{
  "train_examples": 97500,
  "horizontal_flip": false,
  "targets": ["count", "largest"],
  "norm_position": "pre",
  "shampoo_beta": 0.95,
  "warmup_steps": 320
}
Rows from block 2 of a small image classifier, named by matrix and row number. Rows with one number belong to one neuron. Each number is 128 + 24 x the weight over its row's rms, rounded and kept within 0 to 255. All counts start at 0.
After each neuron's rows are labels from the 100 images, of 14848, where the neuron reaches its largest size: "strongest on" is what is common among them. Only what is clearly more common there than usual is listed. The data: scattered letters and digits in many colours.
# gate: MLP gate (model.blocks.2.mlp.gate.weight, 1360x512), inputs 0-102
# fc1: MLP up (model.blocks.2.mlp.fc1.weight, 1360x512), inputs 0-102
# fc2: MLP down (model.blocks.2.mlp.fc2.weight, 512x1360, transposed), outputs 0-102

gate.593 [127 115 133 114 165 112 176 147 179 129 148 146 112 170 151 162 145 161  74 119 127 102  97 115 151 118 103 152 134 128 117 157 123 123 162 124 130 122 130 139  99 161 162 112 104 128 125  94 125 151 126 108 171  81 168 129 138 143 124 131 137 124  74 125 131 136 119 108 141 152 135 141 101  76 132 159 103 149 137 129 123 161 158 116 165 142 154  94 103 178 111 166 169  93 116 139 116 133 181 136 135 129 138]
fc1.593 [149  90 134 125 145 122 155  74 100  73 120 146  75 145 163 157 147 142 160 149 124 112 141  84 155  87 115 164 159  97 122 146 105 123 106 152  48 155 104 160 132 135 170 151 109 174 163  82 144 139 102 125 147 106  86 146 169 118 119 140 137  93 120 153  89 151 132 109 106 132 131 127  89  77 144 145 105 149 116 133 136 134 135 114 100 105 134 141 136 181 165 152 148 135 133 118 148 113 154 166 142  77 120]
fc2.593 [137 157 103  99 143  80 173 118 144 118 127 106 181  79 145 129 111 156 160 162 133 143 167  84 141 111 107 124 129 102 121 107 130 126 101 111  82 116  97 138 143 168 148 118 118  83 127 161 129 136 116 132  96 153 159 118 121 119 154 122  95 101  96 123 111 117 141 115 125 107 100 129 146 118 157 100  84 129 149 136 110 127 151 102 162 116 101 167 110 201 104 157 140 124 115 127 105 147 125 152 133 148  96]
strongest on: count: six

gate.326 [118 139 137 172 127 142 125 153 158 130 107 144 121 101 125 131 134 125 125 155 157 162 130 141 139 122 143 116 145 156  75 152 140 125 107 122 130 133 128 144 150  92 115 148 136 107 115 141 155 128 141 125 115 112 109 136 161  82 156 121  90 104 121 102 117 152 138 138  98 105  91 141 120 105 122 127 137 126 122 126 126 149 133 155 116 151 152 136 143 124 111 122 158 133 150  88  91 149 139 133 120 176 128]
fc1.326 [124 122 126 143  76 148 168 137 134 138 132 120 137  90 135 128 102  86 127 161 117 133 111 107 135 116 130  97 193 160 157 121 108 139 109 125 132 112 145 141 109 174 155 115 101  80 129 217 152 125 152 107 178 122 105 134 126 141 131 120 110 112 158 128 149 116  98 140 146 144 121 153 158 106 151 125 161 159  80 109 125  72 118 110 134 123  99 115 156 118 122  51 159 110 105 141 113 102 148 150 129 139 120]
fc2.326 [101 102 104 147 133 131 142 144 130  87 104 125 198 140 107 109 138 144 156 122 126 147 131 104 140 148 128 121 113 123  70 126 171 163  95 145 136 181 103 133 137 123 143 137 125 138  93 117 122 123 133 138 140 109  77 133 132 140 124 123 158 139  79 131 131 134  98 102  80 141 173  55  79 148 151 119 112 130  94 131 118 166 125  94  91 131 127 127 184 140 118 157  98  97 125 118 106  94  73 155 146 106 118]
strongest on: teal; the character W

gate.286 [ 89 106 142 113 141 124 142 131 155 136 131 159 128 113 129 122 140 144 108 114 162 136 111 113 101 150 126 133 119 119 133 103  98 108 117 118 162 136 142 127 103 111 101 124 167  85 132 104 132 143 113 117  63 104  79 112 136 155 128 121 113 108 166 100 160 195  99 148 127 126  99 160 104 121 144  99 117 130  80 129  98 118 137 149  97 114 104 101 105 134 157 129 125  91 160 159 122 111 160  81 156 128 134]
fc1.286 [167 155 114 123 139 119 116 142 128 108 101 158  94 145 110 108  90 126 122 167 100 114 145 117 136 150 129 149 143 165 135 144 137 141 114 147 134 108 130 152 145 141 159 146 121 154 130 127 168 124 155 171 176 181 183 142 103 121 160 134 139 142  98 156 143 102 142  93 134 121 119 122 136 161 132 167 116 142 197 116 114 145 112 130 157 155 175 152 159  85 115 143 145 162 125 108 161 170  98 136 104 158 116]
fc2.286 [107 143 119 111 141 152  94 149 125 128 127 193 135 179 162 161 176 132 126 152 125 103 117 138 181 168 132 100 157 118 160 164 154 114 138 138 238 143 168 115 138 103 163 109 112 132 141 125 122 125 174 105 135 129 124 141 102 133 156 142 129 149 163 112 153 151 134 146 140 122 107 123 143 126  93  94 143  97 121 156 129 122  98 127 107 120 128 139 112 114 138 115 169 141 176 122 168 117 166  76 128 123 142]
strongest on: teal; count: six

gate.299 [119 159 128  98 103 153 145 132 121 113 136 114 146 133 135 106 115 115  99 107 137  74 159  94 149  91 132 138 125 164 134 110 149 121 117 131  84 146 164 169 140 157 132 122 121 115 124  87 126 131 144 160 162  99 155 186 124 103 104  84 126 120  90 112 131 151 114 131 102 121 128 140 179 100 134 128 151 142  69 125 109 112 159 112 113 119 142 142 125 127 141 119 116 169 159 171 127 109 141 137 100 126 138]
fc1.299 [125 190 143  75  80 182 132 145 135 140 132 101 124  91 116 149 117 130 117 110 111  64 147 115 156 128 171 156 138 157 150 102  99 102 161 129  46 147 105 145  89 149 147 125 145 128 134  99 152 119 139 171 131 103 111 132 111 119 139 112 171 124 136 109 155 112 129 144  99 111 137 149 140 139  87 116 175 170  98 116 122 106 127 104 135 149 132 123 114 132 116 113 133 126 161 157 114 133  98 129 124 129 164]
fc2.299 [131  57 130 133 136 128 116 129 133 125 109 147  98 138 148 139 108 144 129 112 116 121 147 140 113 128 115 126 164 131 142 114  72 128 110  95 119 154 158 167 163 135 156 201 136 157 159 141 119 167 138 139 108 114 132 137 107 176 110 159 163 142  94 104 122 147 160 113 113 163  89  96 138 130 160 182 108 156 110 155 131 118 154 103 133 146 120  96  65 146 109 124 172 114 113  84 160 113 114  74 128 158 149]
strongest on: the character W; the character N; largest: W; largest: N

gate.208 [118 174  64 146 152 162 100 120 105  99 158 119 139 174  80 123 116 135 127 163  95 170 120 152 148 135 114 126  89 144 106 146 124 108 122 127 126 165 118 122 131 133 157 119 136 131 137 124 118 134 133 147 110 126 174  97 134  85 125 144  85  99 125 155 157 167 134  93 103  90 101 130 155 118  97 147  91 167 123  98 151 107 117  86 113 132  80 125 120 109 108  97 194  88 139 102 134 109 152 113 179  94 152]
fc1.208 [132 103  71 145 163  94 135 137 130 149 170  86 139 155 109 133 137 141 109 170 145 159  97 122 120 113 133 141 107 151 100 125 137 139 132 131 158 141 130 141 130 141 125 130 108 121 157 169 155 176  82 108 157 138 179  90 128 136 105 159 143 115 154 147 160 117 114  83 120  72 109 103 150 150 121 138 122 102 108 163 110 143 106  71 115 136 142 111 110 106 115 124 144 109 161 121 120 123 113  93 143 141 142]
fc2.208 [123 117  93 165 131 125 137 159 113 102 146 150  98 126 124  96 117 173 159 120  99 126 102 155  99 181 143 171 127 124 134 121 113 146 123 106 176 129 109 119 120 160 131 144 117 107 138 125 101 158 158 111 125 153 118 153 148 184 114 154 141 108 158 124 142 113 145 127  91 104 149 107 128 137 140  89 129 102 132 131 150 151 127 145 136 160 126  84 115 117 158 129 110 135 117 103 138 145  79 184  87 140 143]
strongest on: the character U

gate.582 [ 79 117 119 134 118 150  97 136 117  91 129 112  81 108  86 141 110 137 106 119 108 131 129 123 103  82 143 143 111 133 210 121 129  95  88 149 163  94 105 140 140  93 134 166 189 120  79 150 125 113 148 107  81 128 124 130 138 124 168 107 123 115  97 101 143 114 138 110  98 143 122 159 146 134 124 147 110 121 153 108 120 132 152 119 114 129 124 160 143 103  79 125 126 113 213 132 142 144  81 122 148  95 119]
fc1.582 [129 118 149 133 117 126 144  45 104 160 135 103 199 143 181  97 135 111 150 143 140 119 147 133 108 153 148 155 112 139  74 145 131 124 156  96  99 161 128 129 106 139 158  76 124 118 167 135  91 143 117 161 130 166  62 132  84 131 123 124 129 145 157 182  76 154 130 158 144 170 111 118 169 150 125 140 151  93 104 129 146 126  74 117 136 132 114 100 157 181 137  98 131 136  98 135 123  83 147  86 108 171 151]
fc2.582 [108 143  95 146 114 118 146 134 157 135 132 122  57  90 120 138 148 135 144 148  63 120 145 140 146 138 130 124 121 137 138 164 140 115 125 155 131 182 130 142 137  78 142 161 119 128  95 129 113 135 122 102 129 154 134 122 113 146 160 147 136  89 130 126 168 112 107 139 134 137 130 135 151 131 167  89 165 132 138 110 154 120 175 108 100 149 122 161  90 164 106 170 148  97  92 129 150 113  81 104 123 118 169]
strongest on: teal; count: six

gate.550 [155 117 139 120 162 121 129 136 101 144 113 152 121 146 129 146  84 120  90 130 112 108 136 109 108 143 166 152 147 142 103 125 141 122 112 120 105 114 119 153 123 138 125 144 165 111 103 132 120  78 139  85 114 160 114 106 141 123 126 131 108 164 115 134 107 163 145 100 101 127  97 146 106  87  97 133 102 105 132 142  98 102 112 115 133 111 128 124 130 102 118 116 126 130  83  96 119 144 130  85 110 141  84]
fc1.550 [110 155 147 130 105 133 150 111 157 117 133 113 183 113 109 114 128 152  98 170 114  95 175 101 132 111 150 121 184 122 173 151  98 120 143 170 144 144 120 136 139 132 105 151 105 159 115 111 101 120 103 145  67 143 146 107 115 140 138 164 114  89  81 134 148 140 113 117  60 141 146 171 129 131 134 131 101 142 124 140 119 134 157 136  89 138 125 126 131 135  97 153 156 123 146 102 121 110 102 127 152 155 152]
fc2.550 [141 144 180 115  98 122 139 125 131 102 151 164  96 162 119 137  92  91  99 115 122 184 129  92 118 119 156  92  84 181 143  72 154 138 142 158 127 128 132 138 106 147 135 103 125 140 146 143  91 151 131 124 134  42 106 135 109 146 204  88 114 104 122 147  90 119 131  93 114 140 139  81 131 136 146 176 123 144 175 154 118 162 168 141 139 143 106 154 133 130 129 140  97 137  97 121 128 127 141 120 134  92 163]
strongest on: the character W

gate.602 [147 197 113 131 127 183 131 150 161 133 123 126 101 146 123 125 142 142  97 138  87 132 136 108 114 134  62 118 136  81  80 167 128 178 135  87 175 118 150 137 130 105 100 154 138 113 147 141 151 113 139  69 124 144  97 101 102 140 133  92 115 152 122 124 160  93 147 192 144 121 109 142 166 130 133 103 162 107 120 113 147 151 105 144 124 141 113 111 121 124 133 101 125  84 116 143  92 150 115 143  86 115 149]
fc1.602 [123 122 124 131  98  73 105 112  94 110 150 131 203 143 147 132 138  99 152 156 142 114 125 150 113 104 173 149 136 167 137 146  90 122 135 141 119 123 135  73 130 107 132 163 120 148 128 113 151 120 107 131 186 143 155 140 129 116 138 122 143 148 126 152  90 113 152  90 141 114 163 118 105 146 118 120  99 121 120 138 152 121  99 134 143 100 138 143 129 161 137 104  76 106 116  94 123 136 193 133 109  98 101]
fc2.602 [146  55 129 108 134 114 137 154  82  89 119 106 118  69 131 134 165 145 112  69 123 117 113 132 145  98 111 128 119 145 139 138 138 115 121 149 113 122 127 121 140 151 107 127 123 130 149 108 129 134 148 120 129 127 106 127 149 151 145 123 137 140 122 136 140 139 104 123 171 152  90 143 160 119 118 142 102 132 174 150 134 143 131 145 118 136 109 152 133  81  79 184 116  94 116 132 118 158 191 126  83 163 103]
strongest on: count: six; the character G

gate.630 [121 108  92  79 139 108 133 126 130 127 118 112 126 116  96 139 106 150 139 149 148 139 117 103 117 143 126 120 146 149 162 165 170 147 129 153  93 180 134 115 148 120 145 122 129 133 100 128 126 155 134 152  66 107 139  90 135 112  99  96 140 135  92 143 145 112 154 128 106 129 171 165 133 123 128 150 135 133 111 160 131 120 154 107 121 160 121 138 103 101 115 131 138 111 132 168 109 148 136 118 143 139 112]
fc1.630 [ 93  64 127 126 129 127 144 156  95 168 131 124 114 113 113 136 136 115 148 142 139 162 130 109 140 137 125 150 166 130 146 149 158 146 115 133 118 174 136  98 171 154 104 150 113 114 132  80 104 149 150 166 108  97 159 117 146 101  85 109 136 104 133 145 144 117 149 159 126  95 134 134 128 112 152 144 106 168 105 148 126 121 139 113 139 145 104 104 117 144 150 110 131 128 162 152 122 144 152 155 130  98 105]
fc2.630 [159 126  63 129 101 135 109 148 191 129 133 108 125 187 113 125 126 127 121 171 113  89 141 154 148 159 120 156 102 130 106 122 113 121 135 133 176 174 132 144 101 120 136 151 107 101 154 146  91 142 135 146 131  56 122 147 113 101 122 123 123 139  93 134 142 148 137 134 130 114 151 125 119 131 123 119 158 100 156 148 131 131  66 131 146 155 135 157 146 131 158 118 135 107 150 159 162 143  96 120 144 145 132]
strongest on: the character U; the character H; largest: U; largest: H

gate.427 [130 128 135 163  99 112 199 113 163 146 140 131 177 119 105 111 122 155 108 152 146 117 105 106 141 106 124 118 136 109 161 139 125 167 115 161  80 111 144 140 116 117 123 112 111 123 143 105 135 137 153 108 128  98  98  96 135 144 133 152 118 137 183  84 131 190 121 152 134 126 114 134 142 130 141 108 140 141 133 137  99 121 125 103 113 134 111  93 109 132 130 114 101 100 103 102 109 176 145  97 153 136 126]
fc1.427 [169  93 102 185 123 107 136 107 158  88 116 117 134 143 173 115 145  81 163 169 180 125 103 133 149 164 151 141 132 149 104 133 140  93 108 190  92 121 156 140 137 178 137 126 124 136 131  92 130 143 118 163 120 150 154 127 157 126 112 127  91 116 132  86 166 121 120  90 112 146 118 183 121 127 132 119 158 127  98 118 106 148 156 104 122 115 108 122 127 123 144 157 159 131 110 100  93 128 154 145 126 115 161]
fc2.427 [154 114 126 196 119 116  91 126  79 128 147 163 138 116  89 142 107 177  88 170 124 149 132 121 108 143 131 129  92 105 111 137 113 160 124 133 193 157 131  74 125 119 104 128 121 107 107  79 123 153  96 146 173 135 156 135 127 146 103  99 118 128 141 140 136 155  91 109 109 107  85 167 156 132 128 122 130 126  96 107 136 140 157 125 159 133  87 135 114 122 101 121 149 142 104 129 101  95 144 158 119 170 130]
strongest on: the character W